{"model": "multi-label audio tagger", "dataset": "babble in 24 made-up languages, each with its own sounds, syllables and stress or tones, from a formant synthesiser", "train_examples": 39062, "gain_aug_db": 6, "n_mels": 64, "hop_length": 160, "input": "log_mel", "spec_augment": true, "win_length": 512, "arch": "transformer", "norm": "layernorm", "norm_position": "pre", "activation": "squared_relu", "mlp_ratio": 4, "head_dim": 48, "fused_qkv": false, "bias": "qkv", "qk_norm": false, "layer_scale_init": 0.1, "parallel_block": true, "inner_norm": false, "drop_path": 0.05, "subsampling": 2, "layers": 6, "width": 192, "positions": "learned", "pooling": "mean", "num_labels": 71, "init": "torch_default", "residual_init": "scaled_by_depth", "optimizer": "normuon", "muon_scale": "match_rms_adamw", "lr": 0.0015, "momentum": 0.9, "nesterov": true, "orthogonalizer": "polar_express", "adamw_lr_other_params": 0.0011, "grad_clip": 3.0, "l1_shrink": 0.003, "steps": 11400, "batch_size": 512, "epochs": 149.4, "lr_schedule": "cosine", "final_lr_fraction": 0.01, "warmup_steps": 570, "weight_decay": 0.3, "adamw_weight_decay_other_params": 0}
Rows from block 3, named by matrix and row number. Rows with one number belong to one neuron. Each number is 128 + 24 x the weight over its row's rms, rounded and kept within 0 to 255. All counts start at 0. After the name is the row's rms in percent of the matrix's.
# fc1: MLP up (model.blocks.3.mlp.fc1.weight, 768x192), inputs 64-127
# fc2: MLP down (model.blocks.3.mlp.fc2.weight, 192x768, transposed), outputs 64-127
fc1.679 100 [168 125  99 125 149 155 140 123 139 143 125 159 122 144  81 145 148 107 157 171 148 142 103 125 105 164 112  97 116 124  82  82 125 120  66 134 128  88 196 126 152  81 108 135 112 150 135 128 135 153 120 142 110 101 153 102 143 144 104 108 126 123 181 175]
fc1.680 102 [128 120  91 151 129 100 133 111 130 158  77 102 134 142 144 131 132 186 135 131 134 120 117 139 116 142 161 134 142 123 125 107 110 101 112 138 110 133 130 111 195 127 153 142 151 195  83 129 126 155 121  97 147 140 126 119 173 108 113 176 100 104 163 130]
fc1.681 099 [144 125 163 133 107 157 146 114 100 117 117  90  94 144 141 154 112 100 136 164 112 120 123 135 113  94 144 131 122 152 101 128 124 148  71 153 119 148 159 121 138 127 120 132 122 121 124 196 135 141 106 128  67 144 114  88 129 118 113 137 143 125  97 119]
fc1.682 100 [147  71 117 142 107 121 156 142  90 152 174 133 171 101 150 136 104 167 149 117 139 136 103 165 129 156 135  89 128 104 159 134  80 140 125  95 134 112 116 103 110 102 122 150 111 178 171 139 127 132 151 103  94 121 135 131 147 131 118 153 160  94 138 146]
fc1.683 104 [112 160 141 118 125  95 116 115 128 105 121 146 104 134  90  69 145 115 121 144 128 151 114 139 148 131 138 133 129 120 124 133  89  77 106  98 131 132 143 126 128 127 142 143 164 144 113 136 149 140 131 108  84 116  79  93 136 115 104 131 150 150  92 147]
fc1.684 097 [141 121 136 157  92 157 124 115 125 157 142 157  95 163 124  89 104 137  99 161 119 108 125 104 149 183 109 110 111 121 124 138 134 144 104 126 133 168 130 119 132 144 126 118  79 124  99 129 108 104  72 132 128 133 117 158 120 127 130 128 108 118 139 154]
fc1.686 100 [156 131  72 123 131 129 181  92 150  97 141 145 135 148 130  90 120  73  98 136 130  95 111  72 128 130 143  94 118 151 163 139 181 135 111 131 126 137 124 137 104 150 126 112 146 110 124  97 158 119 122 120 147 155 138 154 129 133 115 147 127 107 194 126]
fc1.687 098 [122 102 139 126 128 188 164 145 134 124 127 106 155 123  72 112 163 128  69 130 111 136 133 161 116 135 130  99 165 131 172 146 155 159 150 119 155 103  90 125 144 166  84 154  80 137 143 127 152  84 122 102 130 115 134 165 132 136 174 138 144 134 151 123]
fc1.688 097 [130 108 152 131 118 137 155 120  85 104 159 113 130 128 125  68 138 170 145 153 136 115 139  90  71 132 135 115 127 131 191 135 107 163 144 128 133 146 123 116 144 128  92 144 127 131 129 171 141 127  70 129 131  73 157 136 151 121 137 105 122  91 138 118]
fc1.689 103 [117  83 152 141 160 136 119 123 126 129 131  97 125 109 124 131 158 131  98  92 177 142 155 167 144 112 145 132  84 130 145 121 136 136 127 160  98 113 130 124 145 130 138 124 164 108 168 142 129 141 124 174 150 102 135 121 123 113 124 157 157 110 121 130]
fc1.690 096 [170 165 160 104 116 134 147 134 143 146 104 103 124 127 113  91 149 169 127 155 151  91  98  52 122 105  94 140 154 133  97 154 134 108 147 184 119 134  80 131  98 143 147 125 126 120 141 116  93 130 131 141 108 154  63 125 106 104 128 125 130 153 109 171]
fc1.691 107 [124 174 113 137 118 131 133 129 131 122 106 172 136 143 110 156 192  78 113 119 129 122 150 142 139 134  81 108  94 146 163 111 172  72 187 123 128 113 119 145 130 122 100 145 129 105 140 127  70 128 134 129 135 146 124  86 178 126 104 110 106 151 137 145]
fc1.693 100 [131 132 107 152 117 124 157 125 153 103 112 120 116 155 132 138 109  96 152 104  61 146 134 129 146 128 135 139 137 103 136 138 105 132  92 105 150 135 102 125 158  86  92 122 128 142  86 149 115 115 100 125 124 150 121 161 136 105 179 159 178 116 119 115]
fc1.694 102 [135 109  88 157 123 135  91 127 190 133 114 189 137 122 103 157 159 147 144  86 136 123 110 146 143 116 139 117 134 132 124 127 177  94 115 114 153 108 130  84 100 142 148 117 106 116  99 186 127 104 119 150 139 139 121 127 120 143 165 115 151 122 164 140]
fc1.695 107 [145 122 127 116 147 142 102 120 119 128 149 138  93 128 139 136 125 162 118 169 105  97 119 137  94 108 125 155 147 115  98 140 204 101  97 179 128 183 131  90 134 125 168 129 130 157 109 181  96 183 109 121 116 136 131 122 122 109 103 143 147 118 118 144]
fc1.696 103 [142 120 124 107 137 131 107 128 121 139 121 131 122 128 149 190 185 103 126 101 138 111 127  94 134 110 112 128 159 142 119 159 132 127 121 119 161 134 154 110 123 103 110 127 137 114 146 145 124 114 160 124 145 133 144 127 158 129 104 127 154 100 146  67]
fc1.697 101 [ 93 132 108 158 166 139 121  90 114 149  87 195 138 114 109 104 131 203 144 143 131 133 180 104 116 106 129 121 135 144  79 113  85 124 134 130 113 168 134 142 104 107 110 110 128 130 111 164 125 131 164 112 142 134 149 124 104 105  99 105 112 175 146 146]
fc1.698 102 [136 147  96 156 145 134 119 125 111 141  77 135 119 128 183 146  83 113 132 101 115 146 118 189 128 140 188 141 139 132 150  66 133 139 100 194 142 149 129 135 108  85 186 109 120 142 134 142 177 138 149 161  97 127 126 118 139 128 137 104 117 140 208 102]
fc1.699 087 [111 109 149 104 134 107 178 126 122 134  88 128 128 138 167 118 131 126 144  97 127 129 116 124 174  74 124 114 129 135 140  95 122 108 127 125 112 165 144 142 148 101 105 106 150 110 102 131 112 156 130 102 112 136 176 111 128 133 131 144 125  83 169 121]
fc1.700 093 [132 140 141 111 126 150 172 130 137 145 149 116 116  78 103 133 148 139 107 102 106 169  93 138 115 143 127 123 149 161 151 129 129 136 116 143 133 162 116  98  81 165 141  69 106 126 160 153 141 184 162 104 142 130 147 181 101  97  71 115 138 103 146 104]
fc1.701 094 [ 70 128 153 135 154 142 136 120 138  84 124 128 162 147 127 126 152 108 134 149 124 127  85 134 139 143 104  90 130 143 104 128 124 177 122 108  97 131 126 142 142  90 111 171  85 148 131 133 131  85 130 113 115 139 120 127 136  84 170 118 142 125 135  87]
fc1.702 100 [128 168  90 140 108 107 113 103 160  97 142 116 125 124 161 116 129 102 105 109  78 136 113 131 171  90 207 125 121 128 116 155 123 109  97 101 141 120 138 130 137 125  99 123  94 205  97 161 120 121 144 157 145 141 117 118 110 118 173 144 129 117 136  84]
fc1.703 099 [140  91 111 140 173 152 128 133 127 166 176 124 120 128 147 154 103 109  93 127 131 110 117 132 135 114 132 133 121  86 137 124 124 112  98 154 133 148 130 169 107 157  95 130 134 122  86 124 123 132 139 171 136 139 147 146 116 128 141 161 124 132 132 122]
fc1.705 105 [176 137 200 133 116  88 126 131  76 152 148 136 190 147 109  79 111 132 133 113 109 114 126 159 122 126 108 149  93 136 118 170 108 127  75 154 131  73 125 136 135 133 157 132 124 131 101 132 116 133 122 137 169 112 172 134 124 131 102 131 134  98 151  99]
fc1.706 105 [116 135 104 126 107 113 132 164 110 138  89  83 146 107 124 126 155 102 151 127 170 130  96 106 131 101 127 120 132 123 143 177 102 118  96 142 136 126  90 135 102 153 151  90 156 117 150 100  94 129 109 130 119 181  90 174 161 118 130 121 104  95 171 135]
fc1.707 099 [155 153 124 148 133 159 122 253 150 110 156 131 118 167 134 116  99 142 178 145 129 159 135 115 129 145 173 117 123  96 148 139 131 128 130 127 111 155 101 119 131 122 114 123 158 129 141 201 121 101 162 122 135 123 130 131 109 145 130 115 137 152 163 152]
fc1.708 099 [147 150 142 127 125 119 106  89  97 101 136 142 118 131 127 163 167 136 187 165 134 147 145 148 189  81 111 122 156 156 155 125 112  90 117 102 134 137 126 132 136 164 173 112 148 169 159  85 128 122 123 119 164 171 123 198  94 127 100 131 191 143  85 109]
fc1.710 096 [111 103  75 113 117 151 107 116 105 110 120 172 125 153 120  91 123 145 126  82 138 126 169  93 160 146 163 139 167 143 128  83 134 122 146 122 178  84 146 182 132 140 127 128 119  80 118 100 122 136 140 157 103 110 137 185 132 112 152  85 160 133 129 146]
fc1.711 094 [126 107 128 149 157 141 133 157 121 130 152 147 143 153 132 136 136 161 108 113 180 129 105 193 149 142 123 108 148  89  94 127 124 110 121 106 150 128  97 139 105 146 128 124 140 166 149 170 112 135 119 126 135 126 153 146 137 118 161 116  75 130 127 173]
fc1.712 096 [102 172  95 131 108 205 111 134 115 112 119 117 131 123  99 117 126 156 114 129 153  84 131  90 128 126 117 176  81 164 137 124 125 126 106 136  91 122 123 100 130  75 115 170 168 164 152 120 129 118 130 116  84 141 171 130 133 190 112 135 127 133 143 126]
fc1.713 093 [127 142 119 143 132 122  94 127 145  78 152 148 112 126  97 124 151 154 139 140 136 137 124 164 122 130 101 149 118 154 137 132 127 135 131  96 108  93 126 162 148  92 138 141  81 134 106 149 126 111  91 136 141 112 133 115 152 116 123 145 159 129 126 142]
fc1.715 098 [ 99 164 124 111  88 129 112 101 128  98 175 159 107 128 137 100 113 135 181 141  79 150 174 131 116 116 121 126 126 137 134 120  96  93 130 187 104 100 109 122 124 162 126 161 136  50 106 117  88 119 144 118 109 122 125 110 125 132  91 155 143 106 137 136]
fc1.716 106 [148 134 132 136 114 113 126 153 178 177 168 127 126 130 125 124 102 129 140 132 170 136 138 125 152 125 127 142 126 133 125 104 160 148 131  88 167 134 130 123  92 128 117 115 105 131 146 126 143 128 134 140  87 150 143 139 116 104 153 101 150 127 135 100]
fc1.717 101 [136 133 112 198  88  60 126 143 122 122 144 118 109 107 124 184  77 137 113 156 131  78 141 151  95 115 100 147 135 131 179 159 124 125 144 140 107 139  78 130 108 112  85 198 105  95  89 175 115 111 139 145 146 115 113 127 118 132 127 144 124 113 115 126]
fc1.718 100 [110 127 144 103 141 128 105 122  98 142 125 131 125 120 149 145 128 125 126 147 129 129 104 127 119 137 140 137  99 129 139 119 122 130 114 129 144 117 161 162 130 107 111 164 126 105 103 154 177 145 112  98 120 186 138 138 125 131 128 142 117 110 131 148]
fc1.720 098 [155 106 102 114 157 170 129 125 125 135 104 149 151 119 126 104 156 129 127 134  87 174 128 107 165  94 142 132 109 122 149 132 162 119 128 132 106 144 102 122 105 136 111 118 147 117 113  99 108  93 163 120 178 170 171  96  87 116 113 116 113 122 139 131]
fc1.721 099 [ 98 122 132  99 155 173 121 136 165 103 106 117 112 134 108 126 101 133 130 106 103  92 150  98 120 113 164 146 150 159 102 123 106 118 108 140 116 129 151 164 131 119 125 150 148 140  92 117 116 128  98 106  78 124 137 136 176  88 135 155 136 163 104  75]
fc1.722 105 [130 148 130 128 127 145  90 160 106 114  78 150  81 103 133 133 118 116 121 161 133 112 135 123 146 169 129 140 156 118 149  87 129 100 142 153 131 155 128 118 125 134 108 102 130 138 124 119 101 106 132 162 135 129 135 162 127 147 107 117 158  68 162 136]
fc1.723 105 [113 136 185 171 119 147 187 180 118 129 128 147 144 149 173 136 133 128 117  86 136 169  83 121 148 159 114 161 122 127 145  48 149 127 156 167 101 139 123 161 131 125 140 107 113 122 145 123 120 147 134 124 119 129 133  67  49 113 106 123 127 130 107 148]
fc1.724 102 [ 84 141 171 110 162 184  99  96 164 133 131 129 146 124 156 142 137  96 121 125  82 137 109 160 150 129 130  81 108 149 101  98  91  88  75 178 108 133 124 106 137 118 153 104 127 114 147 139  77 118 146 151  99 141 127 171 120 113 133 118 174 107 135 110]
fc1.725 107 [172 103 140 113 124 138 101 165 128 131  58 131 135 125 126 131 160 109  92 138 108 121 159 136 124 184 122 138 157 147 141 125 100 137 122 204 130 158 102  99 132 135  91 115  74 108 121  66 112 142 108 131 152 103 128 143 129  85 131 120 130 157 126 123]
fc1.727 086 [151 123 137 142 115 105 128 122  97 178 124 151 140 105  99  63 119 109 146 135 137  68 116 138 146 133 134 124 171  93 170 160 149 134 128 146  97 123 129 127 114 110 143  63 142  90  96 150 114 191 112 114 188 106  60  97 139 112 106 168 169 127 166 141]
fc1.728 105 [135 134 118 110 105 111  88 138 122 128 135 150 178 129 109 115 139 132 163 137 137 146 110 188 133 108 137 140 116 119 115 107 137 153 132 183 117  87  81 141 127  89 126 127 136 137 112 107 161 130 164  91 115 132 134  96 187 144 136 107 184  80 107 175]
fc1.729 098 [113 156 107 176 133 122 102 114 170 111  88  93 131 115 121 134 120  82 147 168 123 143 108 142 131 146 116 158 143  95 127 128 146 132 137 156  98 129  95 134 119 105 143 129 124 159 148 154 129 150 164 115 145 152 106 116  97 106 112 143  97 148 134 122]
fc1.730 104 [139 140 179 179 182 167 125 169 133 128 142 113 116 101 163 125 113 117 139 102 141 140 120 157 135 145 139 134 127 124 132 114 116 133  94 107 100 131 155 104 128 107  98 107 148 161 161  93 164 155 132 126 120 164 101 153 148 140 147 157 115 189 121 129]
fc1.731 094 [123 153 137 128  86 158 149 148 156 113 138 156 100 125 154 135 115 154 129 107 124 153  98 125 141 162 143 144 130 152 117 134 123 116  66  93 118 148 164 121 192  93 133 132 129 111 136 113 122 109  87 154 133 130 100 113 122 136  90 109 121 136 116  97]
fc1.732 105 [113 126 110 137  73 156 131  92 112 133 134 154 128 130 161 144 165 116 122  98 133 129 149 138 132 136  93 135 127 168 132 123 153 105 128 151 107 110 152 127 133  96 128 136 124 118 145 136 129 129 147 116 122 127 140 143 125 157 109  61 147 133 159 133]
fc1.733 093 [138 120  99 183 108 182  96 108 121 156 124 128 177 125 113 104 118 126 130  83 148 119 128 121 122 161 140 134 101 125 102 128 121  83 106 159  85 135 123 158  87 158 131 136  78 185 127 118 106 143 181 143 129 148 137 144 120  96 109 118 126  99 129 140]
fc1.734 101 [110 113 122 107 102 155  59 125 135  92 125 127 136 119 169 118 123 150 120 129 129 172 111 127 145 126 230 120 133 152 139 137 133 120 111 118 154 130 145 175  71 149 115 126 143 131 128 122  89 111  78 137 134 124 119 149 126 106  80 137 126 150 154 128]
fc1.735 103 [118 121 111 126 142 129 165  64  95 128 133 115 166 138 190 128 133 144 121 148 138 144 135 165 128 124 144 150 164 171 188 206 128 123 103 111 135  86 103 144 128 146 121 112 126 103 134 171 141 139 130 111 126 127 146 149 149 135  82 154  74 141 129  79]
fc1.736 109 [171 130 128 128 110 149 120 117 149 136 104 127 114 166  97 124 133 141 130 157 112 118 124 190 105 119 131 120  78 130 112 128 124 100 129 172 105 113 132  83 127 104 154 141 136 115 113 118 128 104 119 102 121 149 111 103 137 120 103 130 160 133 107 128]
fc2.679 096 [103 151 137  97 113 129 136 127 108 115 117 140 148 125 165 122  93 151 126  81  96  94 117  66 159 144 161 129 162 135 132 151 156 129 153 127 139 170 111 116 132 105 179 149 129 150 135 125 120 125  90 149 156 149 118 134 115 188 130 138 138 149 135 105]
fc2.680 109 [126 141 145 141 129 144 145 136 126 131 174 125  96 120 111 128 137  97  89 120 114 142 125 101 150 112  98 119 119 129 103 165 135 135 107 108 112 105  85 186 114 123  91 116 181 128 152 144 117 128 138 148 135 130 144 110 128 138 129 121 126 145 124 117]
fc2.681 098 [130 126 114 118 108 124 149 108 136 114 128 169 141  83 151 107 135 122 129 147 129 146 125 156 121 145  91 113 115 104 129 135 130  95 121 117 143 168 125 121 102 161  91 124  96 135 160  86 119 145 130 118 174 169  97 112 131 161 137 122  84 111 131 143]
fc2.682 098 [107 159 155 109 156 139 108 155 109 107  46 122 125 138  88 118 117  95 127 130 132  93 127  57 154  94 135 151 137 133 115 128 145  98 134 118 138 134 122 175 164 125 110 101 144  83 125 129 107 140 129 121 127 138 115 160 129 129 143 107 111 106 154 128]
fc2.683 099 [127 150 121 133 137 178 188 139 119 120 136  97 107 127 154 141 139 106 139 167 123  91 130  97 124  73  87 131 143 162  79 127 165 115 141 148 109 128 143 115 128 100 110 140 109 121 118  93 139 140 112 132 115 169 124 136 143 120 127 120 126 137 129 119]
fc2.684 089 [164 159 145 136 142 128 103 170 118 100 111  90 128 121 104 158 116 125 111 113 102 122 128 113 137 111  96 140 135 152 124 131  73 137 140 122 135 106 129 118 104 127 137 152 164 135 166  82 124 100 134 112 122  64 190 125  91 160 137 173 135 116 132  98]
fc2.686 099 [137  83 125 127 112 127 100 172  71 126 107 162 135 142 143 146 115 167 174 137 106 140 139 115 133 115 100 179 144 161 128 206 103 142  89 131 136 103 183 111 156 139 108 124 136 106 132 111 126 113  63 162 142 103 137 148 129 155 150  99 125 145 129 144]
fc2.687 092 [115 188 146 101 129  94 101 108  98 115 150 148 154 165 171 146 119 116 197 136 129 113 151  98 129 113 125 123  98 156 127 106  86  70 121 111  80 133 177 142 138 106 129  95 158 126 109 130  89 209 147 140 114 135  90 129 129 124  92 102  95 123 171 128]
fc2.688 086 [102 146  97 127 142 107 121 128 128 146 139 121 107 165 135 157 122  65 119 108  98 150 128 127 141 117 131  87 120 124  96 123 123 153 123 114 165  94 149 110 141 125 151 148 122 145 130  99 123  93 176  99 143 169  91  97 122 127 117 118 125 130 112 134]
fc2.689 088 [133 119 126 141 143 114 123 137 122 140 102 167 145 159  99 120 132 114 136 183 127 139 136 116 130 105  98 112 160 128 129 122 153 148 130  65 163 139 111 128 119 125 159 168  75 123 128 136 116 123  79  98 116 129  81 180 151 183 102  84 125 118 145 148]
fc2.690 094 [134 137 131 128 143  62 124  86  99  91 145 116 137 145 189 152  84 150 104 122 125 137 145 158 133 150 139 114 134 152 155 102  86 166 127  99 135 100 127 144 112 110 120 159 142 102 112 118 116 125 130 111 137 127 128 124  90 161 132 151 194 128 120 114]
fc2.691 091 [116 115 126 158 117 133 102 131 119 182 130 106  86 112 127 113 116 142 118 164 147 109 115 132 144 133 136 171 156 105  96 134 120 111  77  79 137 122 130  94 103 115 128 119 166 136 109 132 126  84 123 125 152  91 119 145 164 174 118 135 137  71 142 106]
fc2.693 098 [124  95 128 170 165 154 105 118 119 156 133 126 105 160  95 109 175 155 156 174 123 106 114 133 119 146 129 128 155 147 141 111 108 117 122 132  94 127 158 129 125 132 190 128 125 111 174 126 108 198 142 125 116 106 144 135 133 152 120  98 111 129 139 109]
fc2.694 099 [123 127 114 120 120 136 143 134 130 142 107 129 146 144 181 124 116 124 122 131 148 114 131 145 130 158  99 174 112 147 169 133 117 124 124 140 100 173 157 127 125 119 154 118 138 134 141  95 138 132 124 128 157 124 118 120 134 139 112 136  64 164  70 125]
fc2.695 098 [112 176 127 119 151 176  73 131 115 130 134 131 153 165 143 110  90  98 100 169 140 122 122  88 116 159 185 162  90 123 125  78  92 107 136 131  62 129 135 163 136 128 121 144 162 121  98  92 130 159 133 162 130 148  98 106 126 124 138  99 126 131 184 102]
fc2.696 089 [135 147 159 130 173 131 112 171 117 104  94 141 119 190  93 152 125 208 156 139 131 136 121 152 129 126 111  89 137 121 111 108 131 144 151 119 102  92 146 130 133 136 142 105  84 131  81 175 151 116 101  95  96 163  79 154 105  72 149  80 159 124 127 135]
fc2.697 084 [105 121 116 131 151 172 164 118 183 157 137 124 127 137 178 135 123 116 137 139 151 112 156 132 168 143 126 106 113 135 150 163 128 124 151 143 113  81 110 137 150 137 118 144 120  80 110 111 160 191 131 139 145 153 116 148  95 107 120 108 118 108 129  96]
fc2.698 098 [105 127 102 123 110 128 124 152 122 124 160 129 132 136 140  91 180 123 137  92 123 142 127 114 100 124 125 132 164 115 137 133  92 110 113 129 153 163 121 162 131 123 109 132 126 159 127 159 130 129 168 137 123 132 135 119  94 151 136 118 121 123 125 132]
fc2.699 091 [131 127 119 150 100 134 127 111 100 127 153 129  93 124 128 153 138 103  95 125 112 125 122 185  89 150 133  99 114 160 124 122 146 121  84 128 147 151  96 115 109 150 106 134 115 143 141 105 152 109 126 140 109  77 112 142 119 131 149 136 112 201 143 127]
fc2.700 098 [111 141 137 153 127 114 124  80  87 157 137  83 102 155 149 124 120 136 147 120 135 119 142 118 190 112 145 149  91 117 139 106 119 134  86  91 135 148 127 108 159 102 128 143 167 166 126 118 121 121 124 127  90 163  93  82 182 123 158 127 114 115 105 168]
fc2.701 097 [154 107 130 132 102 160 102 157 151 137 136 123 116  82 134 140  91 136 127 128 134 144 122  95 153  68 128 131 129 111 122 114 142 116 123 127 123 145 133 141  99 149 121 111 144 130 113  91 141 128 110 128  84 127 146  82 131 103  92 156 143  99 109 155]
fc2.702 119 [150  99 161 102 170 155 155 134 133 149 101 138  78 126 116 126 120 153 115 158 166 113 121 118 123 154  45 127 127 110 118 104 129 131 148 168 112 120 115 123 122 123 150  96 119  93 155 106 152 138 120  94 132 120 129 173 113 123  88 141  77 153 129 130]
fc2.703 091 [130 138  90 102  96 135 113 130 151  99 103  94 125 130 156 142 128 142 113 120 149 139 128 137 114 138 146  99 127 139 144 156  97 124 168 110  83 101 121  98 151  76 140 114 131 129 133 104 148 122 108 117 103 125 135 153 151 146 150 127 169 130 107 128]
fc2.705 112 [161 154  70 128 180 130 145 134 161 120 183 123  98 122 165 147 119 117 129 105 148 126 110  97 126 134 146  99 102 117 133 153 112 120 177 105  96 126 151 132 111  59 148 136 155 135 127 130 133 128 117 102 122 124  78 128 121 124  88 110  62 156 201 128]
fc2.706 096 [121 158 139  88 127 143 100 163 170 112 134 134 107 125 127 132 133 109 131 125 131 109 166 140 127  93 119 149 134 133 121 120 131 130 129 121 152 118 143 139 141 135 148 176 103 128 122 127 139 123 120 141 118  84 104  61 123 133 129 139 128 167 109 128]
fc2.707 086 [100 110 115 133 136  77 133  32 112 162 105 132 129 117 113 133 134 127  97  74 155 131 123 160 136 107  92 154 123 141 146  94 122  85 105 134 149 118 193 129 117 125 158  91 102 151 127  89 120 127  81 126 118 115 107 166 141 137 130 143  85 127 108 135]
fc2.708 085 [115 120 130 156 120 141 128 170 143 116 131 122 148 124 126  88 138 152  88 126 137 154 113 136  73 128 133 159 113 118  98 147 110 105 149 141 122 125 133 113 138 139 111 210 111  66  86 121 118 132 172 138 141  78 149  83 124 100 167 165 123 122 153  96]
fc2.710 082 [161 139 133 158 106 129 126 138 159 151 130  99 133 152 135 128 117 105  84 131 104 121  83 154 118  86  98 147 109 171 130 144 126 114 109 128 121 117  79  91 136 112 144 121 126 144 159 132 120 138 123 161 135 159 116 109 133 129 127 137 149 109 137 105]
fc2.711 110 [ 80 131 116  76 128  87 125 102 125 126 148 112 146 109 100 145 127 130 125 122  50 147 124  93 130 121 131 146 112 134 156 140 164 121 108 114  96 134 125 125 136 138 123 141 101 105 117 132 138 158 129 147 172 161  99 123 104 107 127 158 149 117 133 118]
fc2.712 093 [ 96 124 110 126 124 140 131  70 174 128 158 110 155 115  99 137 122 138 135  86  70 174 141 129 118 109 149  92 158 119 152 122 109 122 153 146 127 124 128 104 119 112 137 100 156 101  80  96 110 107 131 178 163 149 110 141 116  91 166 162 105 130  98 139]
fc2.713 084 [125 129 148 118 102 155 148 149  88 157 137  73 154 138 134 150 122 119 129 109 113 135 117 129 118 114 141 119 111 134 137 131 125 134 128 133 121 100 107 116 126 166  74 128 163 112 168  84 142 160 136 152 142 113 139 130  65 109 113 123 122 179 139 131]
fc2.715 090 [127 108  92 165 139 131 129 113  94 151 122 108 208 122 118 134 158 128 111 133 109 137  71 126 101 154 100 108 145 105 159 144 143 134 131 113 136 128 129 141 142 166 126 143 129 115 198 121 190 124 124 129 145 137 129 150  81 108 137 110 120 109 139 136]
fc2.716 083 [141 131 151 128 129 139  97 128  99 124 100 144 146 145  70 106 190 114  91 122 101 175 122 125 144  72 123 117 157  97 110 148 116 136 144 131 121 154 133 111 146 116 146 113 128 124 144 121 128 103 118  99 137 124 120 112 135 160 131 140 142  82 116 152]
fc2.717 111 [138 192 112  99 130 190 142  96 102 117 104 130 121 152 146 110 144 108 112 110 109 177 124 107 194 120 140 100  81 107 105 150 121 128 117 105 129 112 140 126 152 153 126 128 161 141 115 129 118 121 116  87 127 131 133 164 131 106  96 120 111 155 130  85]
fc2.718 093 [106 128 131 131 139 119 134 130 166 121 131 153 164 137 137 135 135 128 132 116 127 130 131 114 116 103  77 122 161 159 130 127 138 119 142 133 112 139 129 126  77 124 178 111 124 136 117 127 138  73 114 120 127  65 118  95 135 118 119 103 150 145 159 120]
fc2.720 094 [144 126 128 129 162 110 116 128 106 114 125 123 128 131 134 122 134 136 112 116 141  71 113 120  60 118 138 123 156 134 111 137 124 154 128 119 111  90 176 113 161 146 112 123 124 138 142 129 139 218 142 166 122 124 135 152 130 140 171 123 153 137 135 138]
fc2.721 097 [183 144 155 158 109 112 155 128 147 136 121  64 109 132 140 144 147 113 128 145 122 157 110 126 145 138 109  95 122  50 150 130 156 168 152 140 118 128 127 112 125 124 141 128 151 125 144 122 128 137 128 167 144 155  95 150 157 158  86 106 135 104 134 180]
fc2.722 126 [ 82 154  97 119 121 117 171 163 147 113 141 129 141  89 102 146 122 100  83 127 159 121  86 127 122 117 124 172 106 142 136 132 101 102 112 137 101 135 124 124 174 160  81 166 163 149 144 125 140 119 124 122 148 107  82 154 164 143  94 136 143 130 119 137]
fc2.723 079 [144 106 137  65 104 129  60  92 133 112 128 104  94 131  80 135 127  71 113 163 113 109 113 126 122 125 112  87 142 114 137 130 114  97 145  97 124 147 104 174  83 145 116 165 138  69 120 138 138 103 138 111 147 131 184 137 195 146 141 128 116 128 153 121]
fc2.724 096 [171 124 142 151  89 114 135 174 132 136  99 131 163 142 121 133 133 135 124 113 142 134 144  74 154 125  91 145 116  78 155 184 154 141 158  88 117 132 115 166 120 144  90 135 105 143  94 115 168 120 127 119 126 138 129  99 151 121 118  93  99 126 126 149]
fc2.725 098 [131 158 152 141 100 135  90 122 137 112 119 116 140 135  88 105  91 101 135  95 138  98 121 113 115 168 167 126  87 159 111 127 139 123 128 106 149 101 112 126 110 115 139 164 151 127 146 130 123 139 170 114  65 128 112 129 105 172 127 117 104 175 120 132]
fc2.727 100 [128 130 121 133 109 159 115 155 113 133 129 124 126 144 161 187 152 175 123 107 160 120 107 121  98 117 118 156 138 128 115 123 159 123 149 133 132 143 100  78 115 175 122 124 117 136 145 140 150 111 101 162  99 159 164 139 119 163 187  55  79 153 124 171]
fc2.728 093 [136 129 144 137 129 125 143 108 125 118 119 106 100 116 116 119 106 116 101  98 108  73 135  68  94 127 117 118 127 168 140 123 164  91 127  81 105 121 132  95 113 141 133 115 107 123 136 169 128 102  58 133 211 128  90 125 101 122 136 123 106 127 125 121]
fc2.729 093 [137 111 130 107  64 168 156 153 124 146 137 181 115  93  98 108 122 152 123 129  81 134 112 139 108 110 132 127 126 154 145 103 134 173 103 126 152 168 185 123 136 177 120 136 119 122 167 102 101  90 112 125 126 128 166 164 157 150 135 149 128 136 139 122]
fc2.730 079 [107  96 125  95 126 147 147 116 137 169 140 129 124 134 125 150 126 142 145 117 123  71 151  98 137 112 126 140 158 127 155 133 163  69 127 138 140 128 113 130 117 118 137 140 111 100 112 124 121 113 145 138 113 110 160 106  61 133 129 111 135  96 134 125]
fc2.731 086 [110 129 130 110 139  98 150  80 112 142 114  84 118 140 135 134  75 123  97 132 124 138 166 166 102 116 130 131 113 137 102 127 182 139 147 130 119 157 104 128  65 126 160 127 131 142 139 128 129 148 155  84 164 172 119 144 126 126 164 126 132 106 121 133]
fc2.732 090 [140 117 144 132 122 167 125 132 134 151 129 133 102 150 159  91 104  92 118 156 120  83 124 110  99 157 121 104 124 165 129 128 128 153 127 131 149 135 150 109 109 115 198 134 166 121 156 154  96 156  93 120 123 127 102 140 148 115 155 174 114 137  94 151]
fc2.733 094 [182 127 134 124 138  72 154 129 146 107 180 126 164 125 123 122 151 164 112 131 184 142 122 130 100 132 141  90 150 149 137 128 132 133 121  97 115 120 117 107 140 135 109  92 165 106  88 126 153 159 108 134 118  86 167 123 140 119 125 125 112 137 129 112]
fc2.734 095 [150 130 104 126 130 120 120 131 140  78 144  78 122 124 215 143  69 126  91 111 130  87 117 138 122 101 165 144 124 138 167 140 115 138 127 126 151 139 127 138 148  98 169 145 109 126 129 122 128 108 100 129  91 150 132 139 136 126 136 107 119 130  86 113]
fc2.735 094 [136  87 146  84 138 174 116 130 128 123 137 128 111 122 126 103 113 150 138 132 185  93 116 136 127 108 140 156 138 135 128 128 121 128 128 105 125 118 125 117 172 116 117 133 152 137 118 132  87  96 109 137 142 111 150 151 133 138 128 130 119 120 147 136]
fc2.736 093 [124 110  94 143 115  77 114 133 111 135 128 170 162 135 107 181 176 130 124  86 138 130 131 122 134 127  84 139 117 166 157 110 116  98  90 116 146 176 125 138 151 135  86 120 124 104 121 143 129 110  83 168 132  72 120 121 125 128 117  72 118 127 120 126]